config.yaml
model: "multi-label image tagger"
crop_scale_min: 1
horizontal_flip: false
color_jitter: 0.1
arch: "resnet"
hidden_act: "relu"
stem: "deep"
init: "lecun_normal"
residual_init: "zero_last"
optimizer: "adamw"
max_grad_norm: 3.0
magnitude_pruning: 0.5
max_steps: 32200
decay_fraction: 0.3
Rows from block 8, named by matrix and row number. Rows with one number belong to one channel. Each number is 128 + 32 x the weight over its row's rms, rounded and kept within 0 to 255. All counts start at 0. Numbers have three digits each. After the name is the row's rms in percent of the matrix's.
# convs0: first 3x3 conv (model.blocks.8.convs.0.weight, 256x256x3x3), inputs 65-77, a 3x3 kernel for each
# convs1: second 3x3 conv (model.blocks.8.convs.1.weight, 256x256x3x3, transposed), outputs 65-77, a 3x3 kernel for each
convs0.75 107:128128138128163096128136093190128128128161128185128193128128128126128131128170128070084067109128094103079071191203219171180210181195216113141163128129128128128128128128128128141135132143160227194128219128128204184128128128128128128128128143128128174176128168185154168174155133162110114118117131134128128128128128128128128201165197227191232238205217216
convs1.75 114:132138128144169128145128126069128128072128059066128036122128113118089096106103097151156128152151128128164128131127132128128128128133140128128128128128128099128128128117128128128128128128128128128135128128136128128134128128128128128184128179128218178214211187195230185203183157143186162144187156131180194222185191212181205179183128128128128128128186128
convs0.76 092:128128128128128128128141128128117128128128128109130128128128128128128128141128155085070088118122104117139152128128147128144128128128128047045093138098028128123098128128128128128115128128128155161157193161131144131128128128128128128128110128128128128128128128128128128128113099088110128128118102104128151152136159128131160143128128128099102128128128128
convs1.76 073:165130124128128161128128128128128133128128128128128128130116125122108115128115128128128128128088128128128128128128128144140128146140133148139159170129126201137113128128128162128128169128128161128158114128128116128128128128111128128128128128123128128128128128128128128128154139138128142131128149143058043058094079054097128042128128109128128128128128121
convs0.77 087:128194128128128139128128128128128128128128128128200128128128128094128128128128128151145142155104128170169184083128128128128128128111095128128128128128128119128128128128128128128128172158128128128128128180172128171158112095113112093092085075099128070036055128056128026128128128128128126146120125109147193186168128155157128163128142170128128128131129128
convs1.77 068:128128128128128128128128128000128128128128128039128128128128128110128117128128115128128128128128128128128128128038128128038036128043040128128128128128128128128128123117128127141151128139150128077082128128128051128128128128128128128128128128128198185196167128128152128128128128185184185179181178175134126128128128128128081128138128128128128128128128128
convs0.78 093:050074058084080084048071091128128132164128128134128128164159172165166149162159128081128128128128095128128128128128128156128128152152157010000008000020036040069082128128108164128133128128128176205128177175160148142102144128128136187180128133145145128128128142082128090128128125128128141114128130128128105145128069128168065128128128128128128128128128128
convs1.78 054:115083128091095125128128121128128128129139122128128128097098101108090086132106106128117128111102125139129144128161134192160138128128156128128128128082101128128128128104124128128128128128125128128128108087107128128128128128128128128128128128123128128128098114128108128128128128128128128128128128128180128128183128128128128128128128128128128128128128128
convs0.79 114:191180178204201164183192215164128128183128167128203128123128128128039035127128128067156123180159086128084069128128128125128159128128128128056055076064087128128135120174128128128121128128133191166128163134128179128128128128095128153128144128128128127128092109124134127128128128156142128128128128166161149128141101128128128128128128125128124119138133128
convs1.79 080:128086072065052062178089106062128128128125128128079128128136128128128128128128128104079125128073084118101102128128128128128128128128128135115128128168128128128128128128128128128142128128140128102059128128115128128128142122117128150128128128128128106117128083128128109128128128128128128128128128128120128177250162150181080177128128128128128128128128128
convs0.80 096:098129108128168123128128135128159100149121128119114128118128128128128109108128046142169090114140128128090128154174128142203155146183157128128113128128128128128138128128165128128128100105083128072128128128128128164179128063069071035019054037026128095119110116128128131128128128128128128128128128128128080076128128128150169128128128128128128128128128128
convs1.80 088:128210128186128198190218190128155129149234194144240192128128099128128128128128128128199128215128128128128128134144149128130138128133153128128128128128113128128128128128112128128128128128128128128118128128113092128082194190172195191179202175160140149127147155139133143115128193140228186135128174128121096123104128128128074128103076088077042049090034059
convs0.81 102:157103128182128128161128128128128126128091128096128128128170128101178117128142188144086143128124128163128128128128117128128128101128128108128083128128086119103128120128098128128128141129104119149118156125122124129152128128089098112121128128128128128099128108144068129128128116136120128128128128128128128128131128128069128128128128128124128128128128128
convs1.81 064:128169128117128128128062091128128128128128128128128128121127128114079042110133045128128128128107128128120128128128128128128128128128128110128127132136128091038128111128123088128128137128128128128128128128128128128109128128128128128128128128128122100128128128128128128128128128128128128128128128128128128199128163128128128128128128128128128095128128128
convs0.82 094:136128128128128128128128100072128090128128128128128128128128099128128062140128099141136120081128132091128101246213168231161152224131148128128186128177170135214128128128128128128092128094128104128128128128128128128128097139155128128170128128128139095128128111111127090091128128124128128128128128125134146103158128055128182128152174167145166155128128128
convs1.82 079:165235128189217178188226145133132128128128144164190176128128128131128128128128128227128128128203128128127128040068128083128128128128128128128128124128158101138128136127117135118129128118125202193216165179128159193162101128092085128128149128128147126086133117121079109110232195128244212085209187128165145128143104128147085095059058079008024066019019057
convs0.83 091:206190208186179207223176181186209158204225195190219183128160128128128128128114128107096140128077101074128128136128128131117105128095114128128173128128128128128128124117097131136113139125116128149129192128169128128180097081056045059069051061069059094092075076092097084089128094128092104104099108128128128128131128128128128128128128128128128128128128128
convs1.83 056:128154076128112116128133128128128128128128128128128128128128128100135128128128128128128128128128128128128128128128128128128128128128128128128128128128128128128128074090091128089079090071092077071114071093128090128128147205230197250236214255213093117114104128128088138128128128128090090128105128128128128128128167128128128128151128152163128157128128128
convs0.84 110:131181178128128118128161154128128168128128161202128128128128147164128128128128102128124057128165128128128128176154122178128080184126077128128120124128118130128128141098051148128128172128093189128128128128164128128128128130084128138134128128150082119128028128173033128209128128128106156167128160178128119090077128128128128109136127128103128086118128099
convs1.84 096:085088128114132163076114143128128128092128141128128128128128116128116148128128128128174201100159163147195170139128128128092128145128108128128115128128128132114120140180128128128114128110100032128141108118165149131191128128128128101128124128186046080168073075128128128248126124131124105110134124115201128208190128128189128128128128128128128150162128142
convs0.85 092:167128165128171168128183167128125128128128128128117128128128128128128128138128128128128122115138149139163148117128128121128128128128128128128128128128128128129128082083128128128128128128128128145113148143116128131128128128128128128128122128128128123128128142128128128111143128128128128128128128128108128128146142151146140128128122128128123128130128128
convs1.85 073:128128128128133128128128128128128162158156161163170172123128128116128128109128128128128128093128128128128128128153154128146144128128128100125094136154140146160156128128128128128128128128128132128124126128128128128128128128128128128128128128128128128128128128128128128128151128151128128128128128128148128137135128128149128128128128128128128128128128128
convs0.86 111:143128128128128188128152157128128201128199188128128128128128128128128128128128128128128128113128128079113128128128043128128048128073128128147128128128128128128128111128128167132128128128128199128128219128180174128174122128079097128128128128128128103122077128176066135119096150127125134127143154128128128128128128194128128128123135142152163110137111128
convs1.86 098:128128128128128128128128128055128028050128128128128128108112128101128128128109128128159162154159150157154128128128128128128128128128128128128128128128128128128128067128063128128128058128128105092110101106114103111115140128138142128128132128128128128128128128128128128128128128128128107108128111113203128171186128128206128186194128194193182184205196200
convs0.87 108:128128128140149168152136126128128128103128128128119108035025022076001058041066074128135128128158128128150158118128116128128128128128128202229198224198215242201183128128128128128128128128128128128128093128128072128128128128128128128128107128128158186139128140128131128128097128128128128128128128128127128128128146128128128128128128128080103128128128128
convs1.87 064:160128128128128128128128089128128128128128128128128128118128128128128128100128128104114126107102110113110119115123109132137135137140132128225128252211220202128128128128128128128128128128128167128192128128128128128128086128128128128128128128070128128128128105128091128110128128128128128128128128128128128128128128128128128128122130128128128128121128127
convs0.88 095:128170104160157128128128128128128126128098083126095089128128128128128128128128128176164185190220128197128128128128122098072085087056068128128095056080038112113126124128111132128128128123150128128128108080128128128128128128068128128116128136119135128128125125128128128128128144128140128128128128128093128128062078098122128128128128142128128128128128128
convs1.88 068:128084096128069128128132128128128122128162138166128125128107128128128128128128128161158128140128128173128128128067066128070075128083084128128128128128128128128128089088128128128128128128128062056118071075128128128145128067128128076128128128128095053055091046076113074079128128128128128128128156128128128196208182224128145128128128128137128128128128128
convs0.89 099:220128145135128128167128128099128128134128128128128128128128085128128128133109109181137134157128128169128128031100041094051084072057010128128128128088122085128114125156128128095122128084162155173128104171106128128094071092101132070062122140077083128084185083090175124128048089115128114128128110128128128202081128128128222128128128128128079156114115133
convs1.89 075:115128128128128128189179180002128128128128128128128128128144134128140142159141132128128128128128128128128128128014128054027034128040128128109128128128128128073128128128128128128128128128128155120119135128085128194138128128128128097073128096099169128128177128128128128128128158128128128128128128128128128128089134128128089128128128128128128128128128144
convs0.90 088:128195219128204223191194201128128140128128128150203188142113185125159213128163190128103128128128122057128128128128091128128128128128128128128128109124138128163128128128128128128128110128128139139136133159128128143128164102128128113128128098128095128119093124128084128043128128193128128170128193128049255108128219128128219013114128128128128128128128128
convs1.90 063:128128128128128128128128128100128188088102160126128152055062044060050047063049054128128128128128128128135128128104094141128115146128136128128128102104108140087105128128105128128128077128127137128143128128128128128128128128128128128128128128128128116128128128128128128128128128128128128128128128128110000067075000128030000095128128118128128115128128134
convs0.91 093:091141128128128128128192157096106147128128128128089128128128128128128128128128128093121128131128128128128128199128128128128140128170128128105128128128128128128201060105128063128110087126106100118128128125128066128114116128186128141168128131182143131112061127128158128177104113145140128147128128142107128093128186145063177128128128128128128128128128123
convs1.91 083:128128128190220197244203227128128128128128128128128161128122146131128105127128082128128128128128128128128128016031128073048128105071128128128128128128128023128128128128128128122128187135149142128182128135204119142208128097128143078128128128128128124128128128128128134121128204128128244128128128128128128128128128128170119074128136128122099137128120154
convs0.92 097:128128167128108141128144179132152128146113119164115144128128128212128128181128183128010128128084128029137111149132128128158128128160128128128140104116147075128129128128128128128128128128128128102096128128126128128113128128128128124128128128128128128128088128128128128029128140128128128128121128128128255165128255102128255128128112128128128128128128128
convs1.92 070:128128128128128128128128163128128137128161128128156147070095095092071087088090104128141128128145128128128128099112120134125129128126128128128128128128128128128128128128128128128128128131151128128128128128128128128128128128128128128128128128128122128128111128103101110128128128128128128128128128128128026128128062128128128128128128128128128128128128128
convs0.93 115:146144142148160160103144157128098096128128128128128090023025028000000000015000000114146157115158161119114109128128128128128141128128143175176153174172159172167166112128128128115138146147128118149142128150154111145120122109113119111103128114111128128128108128128128128136128124128113118096128128128061015033026004024104087128128128128128128128128128128
convs1.93 062:128128128128128128128128128128128128166172204128163128186236216216244247186255230128128128128128128128128128153142140153145140163128151143162128128128128126128152128128128128128128128128128147128128128128128128103128128128128128128117128128128128128128128128128128128128128128128128128128128128128119115114094128102118128128128124128128127128119118128
convs0.94 110:109128128128128128128128166128128156128153128128128192128128128128128128128128128093122128128128128128132135128128128128128128121126116128107155128128128152128128128128151128128160128128128217220128128128128128175156128091128128095128125125114132086128105090128128094128128114128128128128128097128128128128128128164128128128199191128128176128154128128
convs1.94 094:128111201128128128171188128128046128045069128053085057128128128095128128128099128128210181231255223189212167128128151128128154128111154128128128128128128128113084128128128128128128128128076128128128128128110128115128128151159166145148128150164225188171187186193209200195163166109178190117163169117155186185206188191185176160128128128128145128167144173
convs0.95 113:128145175128128128128128128172128128128171139128128128128128117136169128133128128128123128128162128128128133142149128154200173114153128128128128145126128128066128159128128128119128154128128103145179193185128128128128128047023059128128132128134062085068066104145034093128128128128128150156128159160183166128186128128128128223128128128128128128128128128
convs1.95 077:154128128128175128128173183165139132144182142199255197128128128109108128176160128128173159185152155202206145180180170128128115128122142128128128128128128128128128154128175128128128128128128067106128128148142128122128194191199187128128211128128086082128111104128128128128128066128106068133128085128167128128128128100128147215186128140128109063149121079
convs0.96 081:070078142171120128165128128128127108128107128128128128128128128169128128128128128163129128147128142113194169255191205246149159192152109202128078166128128166128166172151128128128128164128128157115088155091125128128114128128097101004128105128036127132128141128128128128128128236186173200197159154202128128128176128092119083071128182137128167093128128128
convs1.96 192:119124115108126123115128117044128128128128051053053128128122128128122128122128128144144147128128148128128128128116128122119128114112115107128103111128113128128108128128090093128087089087128105128128107112128128125123143147150142146151136128143155158162156128128157128159133128126130125124128124125128128128128128128128128128128179179178175177176174175
convs0.97 097:128128170128128128140204199128128128128128128128128122128128128128128128128128128042088016047103128054079025128112128128128109128112092128163128128128128126128128128128086128128112128128142105128128128128123128128127128128128128128128129128128095128102128128128128128128120150128134128128134128128148128138178126128197166128128128128129102085149128128
convs1.97 067:128128128128067128128128128119153128172145128142128128128128128128128128128128128128137140164157153128158164133130134137114128162141140128128128128128128128128128130121128128128133132142122128128181128128128128141183128081099058051057066038077128128128128090128128128128128128128128128128128128128128152128190181189171125149147139157128128138128128128
convs0.98 090:128116137128128128091113128128141128128128140128128128100128110128041128115096128128128085128128128128040158178186128233128128153128108159128175128187202128128173128135128128101128129128084189123128128128128128128128128162128151127178128145165091158050136104172128128128128128128128128158117128128128128102128128128181128128155128128169128128128128128
convs1.98 148:128128121134134128127126126128128032040035128128044128128128128128128128128128128128128128128128145128128144093095094096128128095101128128128128128111125128107128076080082128128128076128128111115119128128113118116121128128149133128128128128144158153155159128128162128153128128128134128128128128128128128128181128128128128128128185128186185128128128128
convs0.99 099:133197175121128128137128128082128054057104062128016128128128128140080128128128128152128122128153124110128042128128137128128119128122128149138141128128128146149160095099105128128099128128154088105114128112118128128088051047014006052040000046000128128128128128128128128128128102144109052098128071128128128128144128194128128128128128108128128107128092113
convs1.99 067:128128141128110115128128179004047029051030055033063041128128128121128128128095128125128060122128083128089094128142112128122120147148108128090128128128128128128128054079128128129128128128128065128128049128128128128120228237227213255255214255255105107128128128128128128128152128128142128128128128128128128130120154128128147128128128172128128136128128156
convs0.100 096:138125128128128128164128128193128128128220100128163110174128128153120055121119115172128128128119128070189128168128128128128128171138128142128144085128039128128165128130128143128128128128117128161128128152204204156128158128128128128128144128128114177128202128172189128177128105117135128128113163113128156157063128114128128128105128110128128086128128082
convs1.100 081:128128128128128128151128137128128043095132060128106049202225136198203141206175162168128128152128128183181174128094128142128128128128128128185151128128128128128151128087128112128097119135128128128128128128128123144117097076135104112146167128128140128172134131187128196173128128128128128128128128128158128105146128104076182195163143152166128146162166171
convs0.101 096:128128128128128128128128128128128128128153139141125109060150209155080126128147171128128128128153199113128204128128128115143128128145128128184248209195248154093199128128128134128128128128128128128128128155128128128098128128133113116128128112085128128128128128128128128128069128130108128128078128128062128056128128128091128128128128090128128128128128128
convs1.101 056:128128128128128128128128128128128128128125128128128128178255142251255154195244104128128128128128128128128128128128128116128128128128128128121128156157157128140243128068128128099128128128128128206149128140100128128128128128128092128128098094061128128128128128103128128128128110128137115128124128147064128128128149128128128128128128128128128128174189128
convs0.102 107:184128128128132108115178150206173128230179128249128128128128097186128128116128128146128098153128128128141128128128156135118154128128170128147128100128132128128128128128163128128131124111128227128128209185128128168128128128155128128149129137128008052128046064128087128151115128156137142175147128172128119088156100128128123125122157128139171128128170127
convs1.102 084:128128128095128060053128135178167128128157161157152140124128158112128132120128127128128199128128190108128180128128128148131128166163128128128128128128128121128106128128128128128128128165143099124209075095188116128158139130128142096128151115128051073076026076048066083054163169128155159128159128179128128176103095185128128134128105128128121128128128133
convs0.103 102:128065128085083128086080059128128128128128128128160165044049069025038037045068067140141137129167157128126136128119128128128128128128128128127141120132131128128124128128128128128128138128148128190172168184193139164177128128128128128128128128128112128128128119127109134118134128128128128128128128128000000012023000004084070056128128128128128128128128128
convs1.103 064:128128128128128128076128128128128190128128128151128199137154128157155155128146144128128128128128128124128128161150136174160152128128161128128141128128128128128128128128128128128128128128128128128141144130128154128128128128128128128128128128128128128128109128128089128093128128128128128120128128111128128128141083103128128128128127128128128128128128128
convs0.104 101:128112128128130128139128128128148128128128146128128128128128128128140104168181129128128128128065037128128128105118114125182164128144157128128043128128109072128128128128173128128128128128128090080082082101120128148152128080075053043051098073045066016000029036036018039008106128106111095085112086128136177134119137128097126174145168139128127128128128128
convs1.104 085:128128128157191109153178145086082128141166128128218128128128128174172128128167128212202134226223133173172105159168192128144174128137161128152128128162159128116122128128128066082080128091081128128078161194125117128089128128128121128128139128128194187128183128128147128155241128128128194128213128128138115128117128128117128128100092132039041060054029059
convs0.105 092:128128128149128128128128108128128177128127119168145151128128128128128155128128128128108121036104032021072040128137109128135122139127106069128080065103091026128128132128128128128128128128128182145169182152167155137156081128128128163128141136128128128128128083081126128128128128128128130128128139128165189128128128177192126151091079133128085104141124128
convs1.105 063:128094128093097128128105161128128128182133121128152126128128128128128128128128128126093089128102089111128085123128128128128128158164128128113128114160134142192128128128128128128112128148132150128147128128128128128128143123125099068080128112101103056086074056071092070083128142128128128128170128128128128128128128128128182128128128128128120128128145128
convs0.106 098:085095128128128128128128128139160147160145103128090065128156166100157181112147147128175128128206151128128128128034046036056068041030054109128128128128103128128128120140122150128088066104088085128084128128128128103128128122146112111163077067128128133128140128128128183128116161105158173128128129087128128084128128128128158128022091128128128115128128128
convs1.106 062:128062128163097128180128135041076128102127128128128128128154128128128137139128150128128128128120158128117128039018005019017000034014000128128078128128072128128128158176160165166169158180175128116087102128069128113134235128181188128154128143139128166153128144132128115128177128128128128128128128128128128128122128128105077128128144128147128128128128128
convs0.107 091:128128128128128134128128128128128146128128128128128128128128128128128128128175128099112127072097100097146128139142128128137128147151151128128128128128120128128128191182187172169178171162176220246209226199177227203214128128128128128128128128128148158128128168167143144149115128128128128128128128084120128128128114128128128153128128128128128128128128136
convs1.107 070:128168128149174178177177179128128128128128128128128128111111128118121128110128128069128128128128079128128128128128128128128128128128000128128128128128128128128128128128128128128140128154136156163160160155159159162144128128128128128148128128128127132152123115140121126145145128128132128117128128128181182202170136132165170154254255255244255255245254255
convs0.108 102:214222186116128106128099128116126145171154154128197178139128128155128133128128128151112046107148128128154128157128146128128128129128127143128128128128073128128128128095113128074128128128128128128193158159128128172128105123111128128128131139167042128128112128128125160128128128128120157151184193179128128128128128128128143128121122130128108128112102128
convs1.108 092:128128078115128128103070071128128140159135142094128128128128090128128128128114128128128128128128128255255251218181166142128095160152128128126128132131128128119128119128128157169177148129075027019045130124128240195201151147137115128128128128128098072078101089112128154167128100128076071096130128097128149128128105128151166186149148139164161153104128121
convs0.109 101:128097128128148128075128098128128190128164174170128128115128128118120101099128080128128128128128086120128128128128128128128128128128128100138095139128128128128128128170128145162128128128128128128128128128128128128128128128128156143118128164110080132146128117118128095128128128128155174128128128153128211095128165128128136128128133128128128128082128128
convs1.109 070:128128128128128128128128128128128128088128128069128128128128128118118089124120103110119141128075102128095099128147155128128128128128128128082038079114080128128128118131117056090079128104115128128079070133128037120128169144128138128128128113128128128112128128105109128128173169167128133151143128128159114130223128128128128176128128128128128128128128128
convs0.110 099:112128106159139128136165128163128174128128132072168101154139132128117084073068069117128128128128100128128128128151128128136177111167128128022162128134143071147038128128128128123128128128128128128127151128164128128128115128128128128128149150128128179072134128184128128128128128128128128128128161146128104148128139128068128000171132109128128128128128128
convs1.110 077:129106113128128128072128128128128092122089141168128128184227181108202137159180173115117128081094128098133128165169128158152156128157128200163114128169166128127038128165128128128128128128128086070128128155128128087140128089128128128128148128138183097181111061087128102128131126080097128089118121128160117097056046108027128088128164181166151178166152145
convs0.111 107:133128192106132148128128128128128128138174112144169128128128128141128137128119075128128128128128128128192144128128128128128109174195155067050081154128153150182160128208128128128128128128128190189137161128128128128128048038075128136128171176185128073130128128112128128128128136122132175169148161128128082070128145128128189181140158140128159128128128128
convs1.111 084:128128073072091055128065107235204191128174176164128128157145136113128128128128128129128142128112128216178188197194185128112128128073071128128128128128128210178089128164128128186159057096083060075057128149148202180190144122126114128128135133157126041096171125128230242255128128123074064090131128109128128128128128128128072128123137139128152160128128128
convs0.112 080:128128142128128061128128159106119096128128105128128128128128128128128100058128128063128129137112128128128135176121091128128128128128128128081123128128128145128128124127128180128134237154151117070069128128112214135147128128128161128123143128152146128092128101130128128139128128128128128128128128128183078128077168128128167128128181128162113255131124128
convs1.112 205:128128128128128128128128128048050049128128049049128128115128115114115116128128128143128128144128128144128128104107128106128128105128128109128128109128128111109110084083083084082128083084128128128119128128128114117118128139138137139138136139139128128128128128152128128153128128128128128128128128128128128171128128128171128128128128128174175128128128128
convs0.113 155:128134128128104128156128136128128189128202128184128128128101132128116128128128128165136069152128086134128100128128128128104128128128128128124128128128128128147128128128128128128128128128128172133128161128128197128215141128128137128128128107128128128076128124058128113092128156128121128128128128196128128128150127128160161128128128090128128098128128078
convs1.113 155:128128134128128140128128128023066040026059040022069041128118117128112128128128113146128128148128128128128123100122081101128128102128128102119107100128128104128127128128112074067106128081128109102128128111128115128128128155128128154128141154148128128128128125128128134128128128128128118128128128128189157128187155128187128128188178128186167128185177128
convs0.114 065:108129134128128128128163128128147128128128128128128128128128128128128128128128128078072054073139095079082124052099089051079050095090081128128128128128174128146145086100094081103098005034091187166124165205168176202170147161139112134115080118128120128127108098128121128136128128128128207128128128128128128128128128177128128142177190153213233207148181149
convs1.114 103:128128128128128128128128128128128128128015001128128128128128128128128128128128128158128158128128128128128128103103128103128128128128128128128128128128128128128128063060065069066063072075074103128128102128128128128128131128128129128128137128128163159160152128154158156157141128128128128128128128128193128128128128128167128128128189128182188186128190128
convs0.115 127:128152128113145128128128128158128128128157179128170128144150166163191189195193133101079080128143128160131110128120092128115109128128128128097129128110128128108128128126128139144162128148173196208190128205128150171128128091101157128176128128128128085059128092120128109106107128128128132128128128127140128128128169178128128147092071073128128132128128128
convs1.115 160:126128128121136132124130123081128104088087098035037035128110111128111110128128116151154158144140141148149147116116121091092084100128101128128128101128128100106105128101128095103105082082080136134128132131132128119111160153149128128128128137128149151147128128128156160156128125128115113109128128128183128128161154155182181184128128128128128128128128189
convs0.116 099:128128168128118128128141128128227128128194128128128133128180161128128128128128128128151152128155160128137079134128128128190164128128128147118128158115138128107128125128166128128128128136128128201198175140180205177128128128128009128128034071093113130128128128128131154128128128128128128180171128128128081128087128128088183128128128128128128128128125128
convs1.116 093:128128097135128100075062128005128128128128024128128128128128137115122103112122102148138143147136142144130128128128128128128128128128128093057143128081165128078130061068071128128072128128128097128128128128128128128119128128128137145128140128128135128150154128134128147128141128128128133136128128128128182128128135128128128166128128128128128128192191128
convs0.117 091:128124128093095063043067128128112116111091102128086100128128128128128128128128128089128129128128128089128104128128149128128128128128128114141128101115145128128128128128128128128128132124129128128128084128128128126128079079065055053071064064076128128128147128128128128162128128108128128079128088074128128128128128128128140128136156127149144110124149123
convs1.117 078:128128128128128127128128128128128128128184168128184176128128128128128128128128128056128128128128128128128128128128128128128128128128128128128128128094128128128128128128128128255255255255255138150128148158149132135128209234205188227194195229196173171158174186173175191186147141145139133131142131128114114128095107107088120114159128128128150147162159159
convs0.118 109:199128128128128105128128128128128128128196128128199128054128128128128124105128111134136128159128104154128128128128128128128150128128157143128128128135100147121152128128128172204114170128106128145159142136128128128119128131127133128128144128120176062112123128143103125099120130123128139126128128101116162128195155111128128128128128128128128173128128128
convs1.118 098:128128128128128128147128128000128026128128128128128128128128128128128128128128128181166153180128128172135128133128128128128128128114128128099128128128128128128128055075083054049100080046130155128143147137148137135128128128148127095110128138137199153128181128128180148128128133128128128128128128128172213243128128128158150128171174170148106120184176168
convs0.119 097:161128128128128128151128089128130170128128164171170180128128128152128128132135128128090128128128101100128128128128128128139108128123128128128128128128132128178128128128195128128149128128128200189162128211128229128199084087128097090082049064120076068049065103072119113082117128151128128128128128148161128128123128128128121128128129128130125128128128090
convs1.119 089:128128128128214145165178135145164144182192182198242217128148128144143156128130135194202126231245149142140091160188234160178232162174207128128128128128127128109128177128128143143119117114100128128128128128128135128128128128128128128128128148128170128143179128164154171165187186098227214092184128128128128128128128128128128128095079077026014031049006045
convs0.120 099:126108082080091128107100097128128128128128128128128128120128128128128128128128128183186128142163128128128128087128128128085088128086128181128128128128128128157180128169128128128128128128128128128128128128032128128128128128119128098121128109128141156159161169163154175162106100099082083128102109110128128128128128154128128128128119128114116123117120128
convs1.120 072:128218166128128128128128128135136164136135164133142166128128128128128128128150128128154153152153156143145128128128128128128128128128128128212213128195223159165175164163148179169151176178160128128128128128128128128128128128128128128128128128128128164128128128128128128128133126122126115112114110104128128090128128128101128128128128128128128122129126126
convs0.121 087:128128128128133128128128128128128171128151129128140125128128128128128128119128128128128203128233128161211182128128128128128128128128128128130133039073097128105121178128128148147184128130185128128128128130128188128128090128065104128081097056052128131128137157128164128128128166171146166178128128128128128104128131114105128116128128128128128128128128128
convs1.121 057:128128128128128128128128128128128128128174128128128128128107128102128128114128128180188128174128128128128128109128128128101128128128128128128096128137128128128128128128128128128128128128128090112128070128128118128128179128128128128128128151134147119128128098128128128128128128128109091128128128128128128128128128128168128128128128175108128154138128128
convs0.122 097:128180128158137162161147155127129122128128137094115121161128152145128128128128130128247248255221249255255244128128065128128128128128128128128130128128128128121128128128120128128128128128128128123128144135147146147140128105084110104086128103128128128128128128128128128128128128101128128102128096128128128128128128128128128128126115101117128128107104098
convs1.122 077:128128128128128128128128128128128128128128128128128128128124128128128134128128128128128128128137128128128128050037026047128128043128008128128128128128128128128128128077128128128128128128128182200201163188128163177175128111109128105101128111105241250231233239224234234228128128167128176128128167161128128128128157128142128128124128128128128128128128128
convs0.123 102:176140099128128128193125152128128205128128128128128128108155128128128128128155123085128162057128205094128187128128128128128128128128128128128128080066138073129168128128128128128128128164125125216128128165220128128217220189128159121132154122096043128128020026175024128128128128128134134128128128128128159169128159198111128189128164128159128128131128128
convs1.123 096:128128128128128128128128128128191101175189128159168079111129128128110128128128128128128128128128208128113128042013081090057096127085115128128128128085086128128125136128128167128128158128128128120118114120128128162151143110128159110128168149157188154142128128187128117128159103128146085146154082128154141202128116105128128166170128182165128128169128128
convs0.124 071:128128128128128128152128128129169153198128128128128128145157128128169128151194128128128052120128141128128128118128128141167178128128128128071128128128174109076107128128158128230128073128153201161128128128128160221160124128128168128128128128128061128128071147065167106111128124128128213206128189181128128128128089128144077128128128100128128128128128128
convs1.124 156:114128128128128128128128128024128128128128128128128128128128128128128128128128110147128128128128128128128128128128103100101128101102128103128128128128128128128128128128128128128128074128072128128128109109109128108128141141141141142141142139141128157128128128128161128128128128128128128128128128128128128128128128128128128128128186186128128187188187128
convs0.125 093:085085120105066140196128128128154152128128128128128128128128128128128128128128128128128035132128062118144076131098128129111082130128128128128128128128128128128157128128119128121128128156128166169128172128128128128128072128128128127128164121150056044128065128128128060128128128128120120125128142181128128128128128128128130128128128128128144128128128128
convs1.125 058:117128121128128128128128128161172144169204152094131107128071128128100088128128128124165187141196191158226191192209206128128128127128128127128128128128130128154160127152195137142167103120109128130128128128135128128128128128128128161128128128128128128128128091128128128128134128128126128128129128128172128128102128128128154168158158184168147182168153177
convs0.126 088:128128181145128128184128128190128174128237128179128128128128128180128114128128084072128128123123145128115128128128128128168144128152128128141128127128128128128128132175128130218128128168128128128241128128128182128114106128137128146112128128128040128100128119122149128109128124128148145124092128119128128128107111148128161128096127138128136128127128128
convs1.126 151:128128128128128128117128128045048034037040036025026022128115128104128106128111108146128146128128128147128148102104103128099128128128128128128128128128128128128128073128128128128128074128128119113117128128128113128128128128138135128128140128128161153128128128128161156160135128128128123128128121128128128128128164175128184187128178128176172180128186128
convs0.127 100:128144128160128190202165128128128128128145145128098125145053110065077109164046097128128175167128171128092141128128128137167128128164156000165158158133219223117142128128128119130128155161128128173155144161192128149128128128128128128102128128128166128128128128128128128128128128128128128132128160165128128128157128117097146088117128128101128128128128128
convs1.127 059:128121128128128128128128044128128128128043141128128128172186175219255169190214158128054128128099128128128128128123140128169192134152147021142156128148102050151140128128084128128128128128128128128128128128147128128128128128101128128108128098104194128150128128128128128149128128128128128128128128128128255128104128128182063128164128161128128128128128128
convs0.128 106:128170216133128128128128080178175136128255155128172128128128128199142111128128112128123088211128128128089097128077107128152091122128137128157113128128128128128128128177128128187133128153128140128128128187146128201128128113128128128128140118107022128000128164128128128128128128128128152128128128128128128128085130128128128118128128100128076128128134063
convs1.128 162:122128128123128128128128153050128047049128056036033045115128100128128103111107101146144145146128128152128146107112101104128102113116098105128117112128102108128128128082076128087128128084128128101128128116099128128128134128128128128128128128156151128138176128154175139160123126128128120128128128128159193146128182164146165154128128181128128128128128128
convs0.129 142:109159128101128128074123128128128128128128128170128128131097128128140128128128128128128128128128128128128128128128128128128128128128128128119128143120128128128128128128157128128128177128128128128128128128128128128128128151117128128128128128081102128111105128128113097141128163128128169128131128158128128161099128158128104128128140128162123128128128109
convs1.129 114:128128148128128128128128128128063128128128058013072063128128082128128091128128081128128128151122119128143125128128128090128128128128128128128128128128128128128128128073128128128128059082128128128128128128128096128128128128128128128128128128128128128146128128144128128129128128128128103128128114128195128128128154128128170128211187196208169173212182191
convs0.130 050:128128128128128128128128128128128128128135128128128156128128128128128183128128126081173156128128128224128128157128128128128169128225128152128128127138128189131128128128128098128128108128148128128128128128128128128128190128134128128128128128128153128082128128128084128072154128128128167163152188128128167128128207133128128128128128128128128128128128128
convs1.130 177:113128128116128128128128128128128128038039128128128036128128112128128112128128128128146146147128128146128128102104128128128128103128128128128128128128128128128106079079128078079078079078078110128109112113128128128128139128128128128128128128135128128128128152128128128156128128128128125128128128128179128181179179128181180128183128128182181128128181182
convs0.131 105:134136128119092105122116128142128128141135128128128128165158163166171158167151149129128132128135128122128128136128128133127128128128128000000027017003000064042037128128101128128128128128128168195128159157141139128128122128114128128128128128128167128122128155119128118127116128101128128113128120100026068066055020065049029076124128128135128128128128128
convs1.131 068:128128128128128128128128128190128128128128128128128128142128128128128128161142135128128128128128146151128151145119090143125098150130113128128128128101128063128128114128128121128128128139133128128174128128128128128128110128128122128121128128128128128124128128128128128128128128128128128128128128128128128128128091128132128128128128128128128128128128128